A small image classifier, trained from scratch.
Model: arch vgg, depths [4, 7, 7], widths [64, 128, 256].
Training: 19400 steps, batches of 256.
Rows from block 14, named by matrix and row number. Each number is 128 + 32 x the weight over its row's rms, rounded and kept within 0 to 255. All counts start at 0. Numbers have three digits each. After the name is the row's rms in percent of the matrix's.
# conv: 3x3 conv (model.blocks.14.conv.weight, 256x256x3x3), inputs 70-83, a 3x3 kernel for each
conv.117 108:125088128128086121128114098127127110128128126128128128128106114128128128136128124128127127125125128122126105133140105093173123087133128128128128128128128128127128129157138128128128110122127128128128128128128106129128128127128101105092123086079126128128128128128126128128128128128128128128130128128105128134128126126132133104128128128128128128128128128128066000128128094129128125
conv.118 081:130129127129131131128130133174112103128122136133129129101126082128128135125128150128129133133129128158128150139145130121112125071120125128128128128128128128128128127144127128128128128129130127128128130126128128128128133143144148167147129128128128120097127128115126128128128129128128129129128130129127151123123129134102124130128133128131128128128128128102123127127127128128128128
conv.119 074:127130129168137128176147112110115131114105128126130128127128132126157137128174137115120127115128129155131132127130129126128131161172154128128128128128128128128128138135144143163168143150205129128128131137128129138128122134132166141129184161153118110128128114128128122128128128128128128128128129128143125128211161124184130126128128128128128128128128128129109067134130128128128127
conv.120 104:136128129128128138128128135128125128128127128128128128144133129118127127121125143116128123130130127131129119128128127128052045128000123128128128128128128128128128130128128128128128128128128243202127132128128128128128128126116041073129029092130113123128126128128127128128128128128128128128128128128113126125127128128123128173128128126128128128128125127220178128128128128124127123
conv.121 057:120128128159144131127126151097128125134137128133140128128127122123127128128139133202138105130099113122118112116103255114117128056198078128129128128128128128128128129128130129129128128128122061125128127255127224127127129128128137101127128122128206137144122128128044115143129128128128128128128127128120128124128098124094086174129128127128128126128127171128128128127128112134124244
conv.122 143:129128128126128129128141155136129128128128140128128126111118120106123128113124128131126117128110049129086098105110119112126124083114118129128128128128128128128128129129128129128128126125128128128128128128128128128128128121126118112128046082132128128130129128128128128128128128128128128128128128128130128129130128128125128128128128128128129128127128128125119127129128128131128130
conv.123 129:128128128122080121128124127128126128126128130127128129128127116129128121128128130124127164127124126123116118208133128166255138127134199128128128128128128128128128129128126129128128138128128127122128128128128128128128062100128012031113128128128125126125126128127103124128128128134128128128128128128129128144136128152222146127128129128128128128128128128143128147128127147026114129
conv.124 091:131129128154144128128127124128130129128130128128124128076007015000001002000000000124125128109120114122124134101086238122092146127129128128128126128128115128128120128129130123136137128133132128128128128131128129152128076060112127128131128128135038063126011000120041000111128128128128128128128128125006000012106127126128096121128128128129128129128128129124120127126117126126118128
conv.125 081:143128122134119127131122128139128115128128129128130080175139128160191135135129128125124122129128127128128126132129107127144178172169129128128128128128127128128126130128128130128128133128128128130128128129128128128128110130149129144133118126129130129146120083133124127128128128128128199128128128128129121075129123125128128153128128128128128124128128128156128130115113093102117146
conv.126 107:128128110128128000128129129135128128121128118125127127108099124110129179130144186128129101128127120127123152071018110025127114068128123128128128128128128128128128239161128139128094141128128126128128127128128128130128135135148060102144000105156118123128125128129128121128128128128128128128128128128143130129129090125127110126128131128128125128128128128117129131115123129128129130
conv.127 158:136151128130154155128135134128128127117128123128129128127128128128127104128128100128120095142128081153120123127086079127127107142130128128128128128128128128128128148132129131128129132128128128128128133129129136128128128130130127126103117106116128128128128127126137127126128128128128128128128128128129127131128127133149140154129129138128130171128128129128128128129129130131128128
conv.128 126:128073126131127164203163200128102126160133131129128128128127141120086127125126129129128125128128123128130132146129038245129127060000045127128128127132128128128128128128128120128128128128128128127128128128128030128127255243168135104129255149255135131137143128128133127147128128128128128128128128128133152132134129129160128119164130128128127119128118115128131157129128134129128128
conv.129 155:104099127106105122121116124124126123128128128128128128126121127138128128134128128128128130128128141128128126125148134128133136123126138128128128128128128128128128133128124142132128155141133128128128128128120127128128138107115121127128127130129128127106127128128124125128129128128128128128128128128127119121134128125132128128128128127128128126128128128128129135128128137127127127
conv.130 160:128128128129131128131147149248255184122138128054232255128129129128128129128128128129128175002255255000000129143131128112126128130128121128128128128129128128128127126128129123128128125128128130129128129128128128128128112128122067125122084104102128139170121125128128123121128128128128128128128128128129128135128128128129133130128127128128129127128128128118129129130128125129127123
conv.131 171:138127128126125126124127126128130128128128128086000128130128128140138128127128125139128128137128143146128128131123110126132128119126114128128128128128128127127121128129128128128128130129131130128123129131130135135130129128105128129093124128131128128129124128128126126128128128128128128128128128128128126118131127129131125125130128128129128128128128128128128128127127120128128127
conv.132 116:128128106128133130132167146128158128128154128155132131126128132143129124130177164119128128126127129123128118128130123110083128128137127128128128128128128128128130128132133118122127128128125128127127129129128128130143130128000139152094128128118121094124103149128128204160128128128128129128128127128129128149128127128126126125128130128128152128130130128130146155128129128128101128
conv.133 123:113089126128025127129128128128128116128131128128129138118121130129127133128128128125139134119128127118128128130126128138253128128255253129128128128128128128127128112128135126128132127128128126128123126128115128128127024098210088102129128129129130128132128128128128128128128128128128128128129128128155128112126123124155124120129129128128128128129128129102128155120091127255069048
conv.135 051:128130128122128127127160193128134128128128128128128128128129121113130113128129123128122128128128128238148139000127126094129096128128128128128128128128128128128128128122128128121124128128128128128128128128128128128128127130255115106006128128129129137130178132142128128147128128128128128128128128128126128128126127092127127128128128128128128128128128128128128138128128128128129128
conv.136 095:127127128128132128161160127129128127128128128117102126128126132128096127128128124133140128142124140157148134128128130122117143149124157128128128128128126128129128046000054000110168134255161127128127116125121124121127134162255117128179126125122130159128134142127135131129128128128128128128128128128040000128135228201157255166128128128132129128128128130128155128129130128131128127
conv.137 089:128128128127129127128132130117126081130131130128128127109117123126126124101114113108128134109120130126123128127130134107137157111127128129132128129129128128129128126126128130128130135140135128128137128128128128135128127127115128148121128125112129129131128134142219231245128128128128128128128128128154172212130136137213217129128128128127128128128128128119124126123128127125166124
conv.138 064:012038129076070128123128134129128130128135118129132124128121128124080104109127128131136149129128136129127161084147015000255074099136120128128125128128128172128128125128128129128097130127128130128128129128128128128133124127212134139178057000158128128130148124128184044105128128128128128128128128128075128128128118129088121128128129146111132133128130130128132227127128128113128122
conv.139 095:126128128128126128128125128128128126128128128128128125131128134128125128128127126130127104128128123128128128132127120119117122131125131128128128128128128128128128128128128129128128129128128128134164128127128128127127105144139127128128129130127128127128155116126173128127128128128128128128128128128129128038128104065129129126121128128127128128128128128128144124129129118132128071
conv.140 069:128127127136130128076063128127128128124128128128151128125075123128133128128135122129130126128128127102125133128162162126128128133130130128128128128128128128128128128128128088133136110108129131129130138168128132140128068067043128126128128127173128128133128118130128133129128127128128128128128128041031165126155145131114000000128128128128128128128128131128162223145144133128106132
conv.141 086:168126128128128133128128129125129128128128123128128128118128128128128128127126126129127070121132126128128174128125136051074117127125075128128128128128128128128128255214124171119063128096114128149125131129127130128128128129128123128128000055107128151134129149128128128131128128128128128128128128128221136128131136130126128132128128118127127128128128128000053128087128140133130130
conv.142 149:128126119128125108127120108130129134130128128135128128099105122124127128118110128132094082130110116131126118128128130122124128097131106128128128128128128128128128127128129128128130128127128128128128128136128128128128190133150134128128139132165117128128112128127122128128128128128128128128128128128128140126131128128129128122125000115128036130128031129132133129128132131127128128
conv.143 088:121128127136128128129128127101119146129175160168180134128129133128129134125126128130128127138133123132127125131121161139213246129128127128128128128128127128128128165129132127125127114093128128128128110127128137141128128118123128128129131122128130128120135126114128127128128128128128128128128128128128115122128131128123128128128128128133129128128128128129128139109125128114127129
conv.144 189:129129128129130130128132132159136128139128128128127128133124124127126128127127116128128134128128133125128128128132104122130125110128123128128128128128128128128128135141128128128128128128128128128128128120128128128128127130128127136128128127124128124124127120125127127127128128128128128128128128128129128132127128128113120127128131129130131129130129128128122125129127127128126127
conv.145 105:129129126130132128139143128128128128130128118129126128119128128123128127126128126129115125129112126126123128128126164138197164160136120128128128128128128128128128137129129129131131128131128127128128128129128127128128124160145122155128128144164121125127128128128128124128128128128128128128128128128129128140129127142128128146128128128128131128128128119129128128168132130129130128
conv.146 088:117077110128107128165127128131128150128128129163137143114128126125128123128126124131123155128123128133128126108137209128114126163128124128128128128130129128128128122118119126147124127135122129128128128129128128128125139128135129110098063075092131132128137250165132149212128128128128128128128128128124145132135129122129128114140128128123128128129128122128128130128075128128127127
conv.147 079:142140128130127128128127127129128129128135128134128118172161125130112123000000106134128108130081086129135141066129113122124129128129131128135128136211140147169140128128129128128131128131128128128127127124124125128122127130128136149122128128128230191144213142129147128128129128128133128128128128127195255225205242170209129120126128128128128127128134128128122131128117129128124130
conv.148 072:162127127128126089073117116129142142126131128130112128128130128130134131255255134128123121128125128105128135121135129135145147141192255130128128128128128128128128152128128127128128104115126118127131125128128119115128137132129132123079255255106127144142128132130093081089128128128128128128128128128129129132103117070126169153128128128128121128115114103128146123149132126128116128
conv.149 106:130128142078088120113124128156107123126131078128129126144134115132141156083129165140129097132128096162128119128116135118124123127196135123115116128126084130127128126126126126127128131131128126142193128127128088095126124129099128139115116184125138128107125165120000127128133133145130128128128129128101129154104156137000048086128128128143128134128128128124128128121126129154141154
conv.150 102:128128128128128146119128139121132130129128128129128127171128118132116121129087111128157140128128067126119090131176255144115147133107102128128128128128128128128128000041127041110128122128104126121128127123128130128127122127128111123129095116155145132138136128129129128128128128128128143128128128127000018126028126128131142137127128136127124129127129128119083113117076124127127128
conv.151 077:136130128128129136128128128128128130124128128127128128130137128128129145128129140110127114128128127158128130124122049128111136117131123128128128128128128128128128135179128126170129077127008128128133127128130127128128123128095132118042098093054134135131129128128128128128128128128128128128128128128227255128128128120070069124128128114128128112111128127133128127128129128128127128
conv.152 097:129128128128128126116128086111129128128129159000000000130129154115118123128148142163255255133067072142164180128125119126127128128126128128128128128128128128123128127127128126124120147141133128128128124125128128128128135145126122129110127125123128091130129131133127128151128128128128128128128128128125124117114129129135129125128128128128129128128128128128134128129145131120132128
conv.153 130:018113158000053128000000112116128128128128128129129127130128123125096120128108103134129128146129124144124122132059086255130127146136097128128128128128128130128128133128129127128146128128178128128128122128128128128127104128255000000184000000148130129129128128130128128128128126126128128125128128128134131202127134139127128150127128128128128128127128128129130132131131130131131181
conv.154 118:139141128128129132128128128136128132124126134128128130128126128128128128128128129126126132128124130126125127179199197126086125127072128128128128128128128128128128128128127126116127128128126133130128136131129130128128131129126135128128039047129128129127131135129127130127128128128128128128128128128107106120123128132115128131128128128128122129128125128000127128109128129128128143
conv.155 095:128127128159134128130128128130132129147129129126128126128128128129128128128128128135128127128126123131127121090129128140131128215129130128128128128128128129128128128128125128128125128128129146207161126125128128126128127128118128129128100045111128130128108107127128129133128128128128128128128128128128064054128128128128130142128128128129128128128128128098086128128128128128147128
conv.157 120:125127121055055104091106128127130136125124124097128129087127126128126119215180124127127128126128133117132160129128117128090103128121130128128128128128128128128128062128125128128128144128128128149128128128128128128128087148151163182103255255128133137131128134139125128129128128128128128128128128128071127143088102127089082129128128128127128128127128139128128128128130129126128141
conv.158 059:130067128135082127136100128128128128138128128137130128135130129128127133123110120128127128135130129149129128130103255137120255139125118128128128128128128128128129127126125128135129134150128126128137154165130130202125139132132173141126152118116125119120118126121113126128128128128128128128128128128112119124127114228170120129128128128127128128128128128124125138127127144128124133
conv.159 071:128125124129134120123128104128128128154129160128112128128127128127123128132128128127129208092125121132128092156132118168144128136131128128128128128128127128128128121128128112128127134130128137131129128129128126128128172153127141185255090069037125149218127132128128134129128128128128128128128128128128124119129128125128141128128128129128128128128128128128000000130122128128133131
conv.160 082:128128128128131128113133119128131129129128128151138128106094005142152128255255254147129127129128118128128125090128128102119129128162139128128128128128129128128134128128128128118123128128124128128128128128128140156134052090087128128126150141128141142088149255114128126121128128129128128128128128128144107011166130080159123112128128128128126123128121126128123128131129128130129124
conv.161 156:128128125128118092128119104128142131128157153128132128127129128124128124126128127132141128119122118057079129128126129174227126128152155128127127128128128128128128128128132130129129131128128128128128128128128128125122128125118127128133128128128128131126128128128127128128128128129128128128128128128133129129142118127173137128128128102128130130158142128128133128128128128125122128
conv.162 104:128097123127111128143147128125128130109128112124128104128128127128128128128128143127124126124115121129122124136128127132128123129141128128128128128128128128128129124128128127128128058128158133128122128122118128128123128134116127129118133141137121122125128125117128128098128128128128128128128128128128128127108127224104128203128134128126128128122128128128128128128128128128110086
conv.163 080:129089095129119124128127124120123128128128121168128128129127128119117128103128128150128129176140138128119093127106142129135134134128127128128128128128128129133129126127128163128132131132128126127126123128125128135128129128116157130127116126126128102128143128128128128128128128128128128128128128128125110000127255129063085096128128131128129132128128132128146150093128128100128128
conv.164 059:128128128128128129128128192121128128130128126150135126121126131127136130128128128186157115128132128128138146010114128078079096183129129129128128128128128128127127127074131128128129158128130125128128178228128128127128132088139128000128129128129136184139134128128125128128128128128128128128128128128000108083128127119182229204128129128128128128128127135128128127128130128130128131
conv.165 105:127128130128128147128128158128127124130127128132130132191128128129128128128128131128120127120120127125126128128184080172129122127123129128128127128128128127128128128128128128128129132128134126127128126128128127129193174126044129126082129128108128128129128124091128093092128128128128128128128128128124101127127126128110128142128128129128129128128128128173120129128000229109120255
conv.166 163:127126122127127121128129129128128128128128128128128128128128134129131138128130133128119128128128128125128128122122127093121127069120128128128128128128128128128128128128128130128128133128127128128128128128128128126129128143128128128130128127130128128111128128108128128102128128128128128128128128128131131122129128117130128121128129128128165129128136128128128128128128128128129128
conv.167 080:125084022129128128136128128129128132128128129128128128128089099128090127129128125095128130119128129128128133077113130073106185128126255127128128127128127126125128128129128096115128100111126128121116128096128128128128128122122171215123132127051127128148119117128122118127128128128128127128128128128124119125094127134126127132126128128128128128128128128128128130128126139127125127
conv.168 105:114144141128128128126126098144158159128128128128118102055064134127132170255255255095128129123127128172162128129128032128125129199127160128158152128127128128127128128128128128128130128134127098089128117117128128147128127184209235193127066128128103072114084095128128160179128128128130140131128128128156128129126125181126255231135128128128128128128157128130156128144128121149189128
conv.169 119:122088181129113225253157240125128131125124114127128110114128128123126134083126120128128130136146155141139174126102129051000096000000124130128128128128128127128128130132128137139128124128129128128129128138130125128129194124127150096143145146163128127125130126075132129105128128129128128126126127127128126119106126115124128120127127128128128129128128129127128120125141117120135128
conv.170 061:128129124128128081130129115128126124132131134128128129128128104129141130127132125128110131079128129121127129128193176121143129039128130128128128128128128128128128129128124131125125130088126128128128131129128128129131121147112122128081107128054123128134108126135099119130128128128128128128129128127128027130128000009106000027129128131128128129128109128127130130123124126117125129
conv.172 072:127124077128128126108075100127126128126139128103128136129129136129124127151255125125123127128125132129122128128127139130129129109125124128128128128128128128127127129129130128125128129133161157163127187148126128128128000000000124127124126255120129128127129135129128136132128124128128127127128127128125116128128128127101108075128128128129128128128128128114129128128123128128128128
conv.173 111:127130128109130129123109128149130132129128130128128130144129128128128128128128128128118130127127131123128133150168151128130189129123125128128128128134128128128128130129128141128124128126126131128128187128126164155127072078128121128098217129129125128128169128124128189129128128128128128128128128128127112134127128128128126129128128129128128128126128128126128128042128128062116127
conv.174 098:132128126127122128125124127131129129135130136150138130128128138116099128125122126128134153126128127124126123114128126128128126128113108128128128127128128128128128143128142127126128151127130128130131129176135129128134206230074144191131127129000126125123084125125057110128128128128128128128128128198128000128140124140255255255128126128128128128128128128106077105127128128126128128
conv.176 089:128125128128128128128127123130127128133129128128127127128128127128128128128128125133127122134138124128123127151190128130247172137161139128128128128128128128128128100128130128128126150145128053100127128128128128128128000118125000088004128128130128117128129128128133131131128128128130128128128128128052086085129075110255255228128128127128128123125127128130128148014076131255128128
conv.177 148:157128128149128128128128128126119127128129129133131134114128119128129125128129128128167203131195181130148085208162128154138104128128126128128128128128128128128128132182141128125126128128128128131128130128128129129141131128057128128120126128128133129131130128132129132128128128128128128128128128128130128128129127133132157129128121121127128126125127126130129114122123128128126126
conv.178 070:132132129128128128131108128129128128126127128123124128122127131125127129132155129107127096167169132130130128119115127124128122138127128128129128128130128128128128126128129098127155097101129127121128126127127126123128132132114131134129155196128129177159132132131130132145128128128128128128128129128127121127033128130107104024124128128128128128128128128092126127127125128128135161
conv.179 077:127120127109129128106165128128127128128127129124145128128128127128128129128128130127125129128128128107133142131123127131108126095056117128128128128128128128128128082108128113118225128116255129128133128131222128128221145137124201131128130129072128128129127128076131128041128128128128128128128128128005079133128128255123122123128128128127121128128128125128126126129130129128129128
conv.180 089:128133128134197128126146154127126124129128128125127128121091034124122115162199140129128126124124123129133129111135185109130142098124135128128128128128128128128129128126126128110128128088063128146130131132128128127127084010001125127103147167128126123128135128128158175128128128128128128129128128128133143139118127128090078080126128127128128128128128128106089056132128125128130130
conv.181 069:126127127129128128164108081128128146116128129118129128124136147128148137131139123127130128127154111178132109128128254131117163126111128126128128128128133128128131129128128129128145131133177081129118123121126128128134105083000121127123129125113127128098128114126128134163128127128128128128128129129000000157000124255000255255129128126128128128140128128021076128128127128132166128
conv.182 071:164128119136128137130128180128100121151128128128127128131129129131128126106128126111127128120127127127135094029151245114128143109000111128128128128128128128128128133153129129128129129128128135133128234169128133129128121129103125129128000130135128128128128126136128124127128128128128128128128128128129129205086127125127144152128128130128128128128126128000128163034128161128154197
conv.183 057:128138051102131115165124127130128096128124160128075123115121117119117105122123112130127179135141135128101120125037088079128129062128024122128128128128128128127128117127135117129135130134135127090119128128128113125209141127123135000046129056064124108119128121126195138134128128128128128128128129128126128128128121096128129135127128128128140129128129133129128128148129000128117000
conv.184 104:109128130128134141128134218128128128127125126127128128127128128126128139116128184096128085128128103128129108114250130127128128003000128128123128127126128127126128154128128128128127127128126203129128127128128128128128128128128128127127080128129140112128140128128128128128129129128128128128128130128220127128127082122119091087128128128128128128128128128201081124126127156126128239
conv.185 086:128128128120128112107128128130128128141132134129128130128129129126127122127126122128134131125119129128142132127162121125171128127129131128128128128130128128137132128127128130130127132150138127128139130132135128129129124070111128103113127133129129128122128128135027076131128128128128128128128128128135131132128131133248169129128128128128128128128128128128129135011104128000000118
conv.186 080:128128128120127128128126125128130144126127134123128128126128128130130155129129131122123132128128128129124136102072130129116122129130130128128128128126128128128128150200219128145220128128152127129148128128131125125127143130090131128132105103119127032108127062135128119128128128128128128129128128128128141168123129141106122148128128129128128130128128132129129131127103098128111106
conv.187 133:135146139131096093112110127128128128128128129128128130117128128124128128128128128130128129131128128137129126154134128254127212146138255128128128128128128128128128128137158132132128134129129128126128128120128128128128255128128128000000128000000128132154129131130136128101128128128128128128128128128129129130129132131126127127128124128131130146131145167128131143128096128133128136
conv.189 131:131129128145129128046135221129130126128129125128133128150144143129136135135132130125129126127133131136133132009130000000127043000127000128128128128127128128128128130130127128128128127127128127080083103128126128128135142129185156165255063077153128128128132148132131129131128128128128128128128128128128125125130173130128125128128128128123148128101128128128128130128128143128130191
conv.190 072:122131134127126137139045127125128128128147121121149132251220134128128127098128128128139044110221128090128131090133187048128128125137099128128128128128128128128128128128119164169129135128072117130136126151114137131128224232125161108026128107128105111128129128128130097126128128128128128128128128128126114076128128097152132142128123128119127128128128128068099128128128128132128128
conv.191 136:125126128127127124128127127143147132159129129151129127128134128128127127128127128159118108129115128133112126189172168136133129084097137128128128130128128131131128114128130130129143128128132129128128128128128127129132128129124128130127128130130132130128136128131128128129128128128128128131128128128128128128131127128148127131129128128128128128128128128124123127118109122127094117
conv.192 088:136169129128129129128128128129127133128128124133131131128127128128128128128127128123123137126117230111128255127129129103130102125119126128128128128128128128128128127128151129129128137129128127126160128141150128128128119128098127124127097014001123113108128127128141128128128128128126128128127128128078127247136129128133128129116128128119128128125128129137000000138130074128129130
conv.193 096:119128128128128128124094128128128133128128128128131079127128138140128128128133129128128128128149073128128131126129187106138142117128108128128128128128128128128128101128127128129156125252217128128128128142134128178129248196124133128063172158127163180128127126123033094099128128128128128128128128128104124127124183185095151130132128128135127118128128110128128128128128128128128128
conv.194 075:135131128122128133112128121128127127132136129129129128128128142128093127127088127167156124124130128069123119126127130158126128106127122128128128128128104128128128136131128119128095124128104128158130114129134128128131080130144128128128128128128124000128129128129130132130158129062128127098128128128130255255000062036017066102124128128128128128126128128129085129129103128231201138
conv.195 090:096101122111096016128132123130129129128127128128128127126128128128133128128129129128128128128130126127129130129098081105157239065128147128128130128128128128127124128126126106111128107128128128128128128128128153150129128128125128126086188166130134128128122123128087126129128128129128128128128128128129129128057096074068091100128128128128128128128128128128128127120115128000000128
conv.196 100:126128128128128128128128128128127131128128132123123128127128128127128128126128106116124130126117102128128014140089237153121250121121126128128128128128128127127128118124128119117142163127138128128128141128128129128128125128128143128127128128132128128128128130133128128128128128128128128128128128128084088125127129128224146128128128128128128128128128120038132155004129157000132144
conv.197 008:128128128128128128128128128128128128128128128128128128128128128128128128128128128128128128128128128128128128128128128128128128128128128128128128128128128128128128128128128128128128128128128128128128128128128128128128128128128128128128128128128128128128128128128128128128128128128128128128128128128128128128128128128128128128128128128128128128128128128128128128128128128128128128
conv.198 058:122128128128137127127138127124128128126128127127137127129125111132128103123117120128132127135131138132127101095128136096128128128128129128128128128128128128128128129131163169255169128128127128128124128128128128131128130142100131131125103126128134135129139167148130134165128127128128128128128128128174163152158191172120129144128128128128128128128128128133128128128080077129128129
conv.199 079:128128133131129133129134131128128128128128128129129128124126115115142123128175127136129130130129128128130128119120128134128127212128128128128128128128128128128128128128128128128128129128129128129129129128128130128127000127128128166126113142118129127134135073132142133134128128128128128128128128128128110128128077121132128128128129128128129128128133128000000000000079000000089128
conv.200 097:115067100130128092242128129128128128128128134126126134059000128041000017091089038129161129128135134126128134113072169127091128122096108128128129128182255128129164127108128111127124128094109126135228127127128128127127125061127128128131116115128127255159129255206012129129128128128124126128128127126118255185002128128114073110127128128128128128128128128138128138136128129133108135
conv.201 061:129131049129136129151131162138139129133145131122144125130128128095129128054000122077132160124137128131136122136134132112131223127121219125128128128128128128128128128129130127129140128131128128128129128125161128128128135132127132126126099027000133128128137139131129132128128128128128128128128128128078127138079026130137149128127128128125122128128128128128128125129125125129128120
conv.202 168:128128126129128126129129128091119115054128119119128119128128128128128128124128127129137130127128127117128128128160125130119105141128084128128128128128128128128128127116121130117128139133135129132128129128128128128128128138105122128128127123128127129128128128128130129129128128128129128128128128128129126128126125127130141150128128126128128128128128128128117127122128128111129131
conv.203 061:128127132123122128129128129109128128136132128128085086135128110071091080115120120136128114155129126124123120150128128128116127133126132128128128126125128125122128128128128128128129129128128128127140128142138136136133135073113173098089224119110081000000103066000128124128128128128128128128128128128127116127145124125147225255129128123128128125128128126130127116128128125127127128
conv.204 092:127110104103093102000012112128128123128128126131127144142128103142128060255255128126128124128131165123132157105020138092000115122116125128128128128128128129128128128127117130129128128128128128128193128128155128104122127124000126122130255255255127123167128122177094127123128128128128128128128128128128128129128128126127119125129128129128128128128130127129128129129135128132143139
conv.205 108:129131128128129150129129132128130129128128151128128128128127125070128128045128128128129129128128129145132128078240174125111120126032108128128128128128128127127126129133134130137128129128127128141128131128128123128126128128068130127041068120125150131128128128128127128129128128128128128128128128128101127128091129128129156165128128128130128122128127124128163128128129128128131000
conv.206 139:133111123128111129129128127128128120001128163128149142127128125128128128128127128128147196137130126132128077153095158165093121178127122128128128128126129128128128128128129130129128128128128143134130132126128131128134136176214129133129124124125108128132124122133130143158125128128125128128128129128127134136126132128113122126124128139129128128129128127131130127138124128182150127
conv.207 093:137128109128126123131127119110128123108106107126145128128155129128129080128133129128128115125163125120128173119135128126131221128145211128128120128128128128128128106118094124125120128137135139161123128143128129218128128109128128106156120148170130139140128138131131157124130143124128128128129128128126114127169214138128114058128119124146131127131128128126128177080128162051021129
conv.208 146:130128116128128116128128123118127133129128132119159136112123127118122115126128122128136131127142129128128127121133107175134118161135126128128128128129128128128128127129130128128128129129128091128128131129128120128128070095128128128126096128128128128126127144140128128128128128127128128128128128128128128127118128128126155129128128128125128128127128128124148136123128130109120131
conv.209 135:151155128132128117105121117112099129125128128159125129143128126128128128128147127128129128128123128155127128124127128127126082127118019128128128128128128129128129129128128086129128103127122104128128129130128129128128128128118127090084129128127114128149128130171118128146128126127128128128128128128212176139128128138128201128128128128127128128132133128127128128128168128128130167
conv.210 070:129128145123123128109110125144128126131128125128114126128128128139128128138128128130128128128123127134128127127101133144134210180159150128129128128128128128128128128133139127166150127130128128128126133152129128127124159143131165183142134139132122126127123124124126120120128128128128128128128129128105128129118127115137127125130128127130128128128127128121127128129128129128128128
conv.211 103:124128128128128126129128089000105125022128022128117112127128126129128128128135134000032000131171129255255134098116127128157128107126128128127128128128128128128128129129128128128127127128128126127128127128126124127128126128084139132130115112128128128116125128111129128128128128128128128128128128128138132120128130128137151129132128108127128128128128128128128128128153131122129130
conv.212 068:143127127145128128171128130127128132127127128127126128122126140125128128128128126126127132128127081126127106184130128144135140161152255128128128128128128128128128120128255113127127128124000133131128128127126128128127128129128129128124050000103128080119128098111128130142128128128128128129128128128123128255127128091124077070128128128128128128128127128128128129128128129127128128
conv.213 144:129130116127128124128128128128128128128129128126127127128128126123128116128128126137128128128122128121106128108115127128150127124127124128128128128128128128128128128128128128128128129128127128128128131129128128128128123127127127127145107130128122128127126127127128129135128128128128128128127128128128131128124110126129138164130128128144185134128128128128132132127120117127122125
conv.214 109:131130128132128128129128128125128128255128132112128128137132128132128128135128127104070123084118124059128104109126121105128128119128127128128128128129128128128128127116126130128128130132132128128128131128129128128128128142130075074114113130137126124128118115125128141128128128128128128128128128128127129129125128128134129134255086118128128128075128128128132131130133142128128127
conv.215 086:120128128110113128113120129125133127128129128124125128125128129128125126128128126130134131128128128128128092121143145129128128120129128128128128128139161128128128130128138131128120131130129106129129128154128126152131129126126117125107127129128128129129134144128128136131128128128128128127128128128160135128136127000164126102129129128133128128128128128128119128128126128129128130
conv.217 109:246124113133054126129094125127144157128134149128129131115128147101108128129130127128129130128129106128128091141141149127128088111128094128128128128128127128128128255136127128128128123128128128126128127128128126127128134136080179135092078060062126128128119130129128129131128128128128128128128128128176128153125127175125124127128128128112128128114123128130128131128127128124128129
conv.218 098:128127127130128128129128128125128128132128125235103128128127127132130128120129131121132133069104132108128136088117033128135132202128114131146128129129128128131128128131131127127127120127126128128126126128128197128128000127143139168074071021114126128128123128128135132163128128128128128129128129128127116097128129130114128127132128128255128126128128128129132129128132136136130132
conv.219 092:128128131128129140127129131128128127128128122129129128128128128128128128125128127128132138120131143132133147096076057116126122120140138128128128128127127128128128129128128129128128128128128118125128112125128113130150127128069129144161128129147123128127126129130124127128128128128128128128128128128131128127144138128129131128128128128128128131129128128128128050129048000128057020
conv.220 156:125125121127127124143128128000000011049132255128048110122124120128128128128128128065224255157028162255234255128129128139128128127127126128128128128128128128128128137128128130128128129128129128128125128128127128128128075123128125132145126128126104124127130128128128134182128128128128128128128128128121127128126128128125126132126128164128128131127128128128125121121128128109128127
conv.221 145:128158128126155145117158146128128128128133128128127128125128129109128134124128132112127000128127039126112086105128108113130126129125127128128128128128128128128128129129129128128125128128122128128128128128128128128128127128130109132136082129131128113106128128131128121128128130128128128128128128128129128128128127127127122122128128128128128128128128128128125127128127128129134128
conv.222 057:171167128147128138158152132127128133128129129128129129128128157126111127128113070137128132129128131128144145135129128132129128129125063128128128128125128128128128128128207118128145128128127128127134128133236121128128128129123130128128189126010128129128117129128124128124128128128128128128130128128120133255127136138066133129128128127128128125128128128128083015128085102128129137
conv.223 180:128122125128127128126127128112032107255000016040127127132129128128128113128128125136000000027255000134255000136130143128139135128130135128128128134128128128128128129128128123128128122126127128128128143128128128128128144127069124125110127127122128127127131127128138126129128128128128128128128128128128124128128128118127135111128128128128131128128147128128173137128128128122122128
conv.224 066:127128128122128128128128117127136128131129163108078128126125128126128128125128128128128139131144130134130089127223107128153119128128075128128128128128128131132122091127128132139127128128130127119128183129110255129128044115129081116128129142214122093128128128128132046132128128128129128128128127128128123112155133110107128007132128126131127128127127128100128128084128128131128127
conv.225 114:095128128084124127123116125125126128127128131128128129112131128128128118128128120133133138136134137129130128000125127000126127142164128128128128128128128128128128087128128093128128101128135127127127128128128130128128131127119136102122093084186127128132120123135114120128129128128128128128128128129128128099123128128107121128128128129128128128128128128130134094128130129128132133
conv.226 150:129128129128128137128128129127127122132128115136129130119108105128128114128127128107127128130144178139166146191128128135094079134065071128128128128128128128128128113127128126128128128128121128127128128128123128128128125128128116119119121128129131128132128128127128129127128128128128128128128128128120126126130128146127129128128133129130225147128140128133143145132135128129129128
conv.228 073:114203224111229197068123129128126128000108131126129140170127130118112170114127151127135140182127130139131128112134193216153128148128148122128128127129128128128125162137118141138137128128128128128131124128184127222136113115115131115128115096128123082103120132119131133128128128128128128129140132128122126129121145154125119050125130128128127128127128127127183128123127118128128122
conv.229 060:124128127119084000153101000135134144125129151126069135128138128101134116113126128120124255087125128121131112229127120114151244116040146130128128130131127129128128215121128135093128122129137131128128129130129117086124224130119129128026106129137129127126140133124136128127127129128128128128128128128102107121086127134027080078222124126128128127128128128128114128128135146161132127
conv.230 167:110086127095097111125116126111128128127134129121125130104125135110123128121123124128170172094127158036128136157163140164182210127140161128128128128128128128128128130128133127128128127128128128128128128128128128128128128128128129129128133131129128128127129129129120129150128128128128128128128128128130126128134127123132129138128184128039127128033128128126126120128128128128128128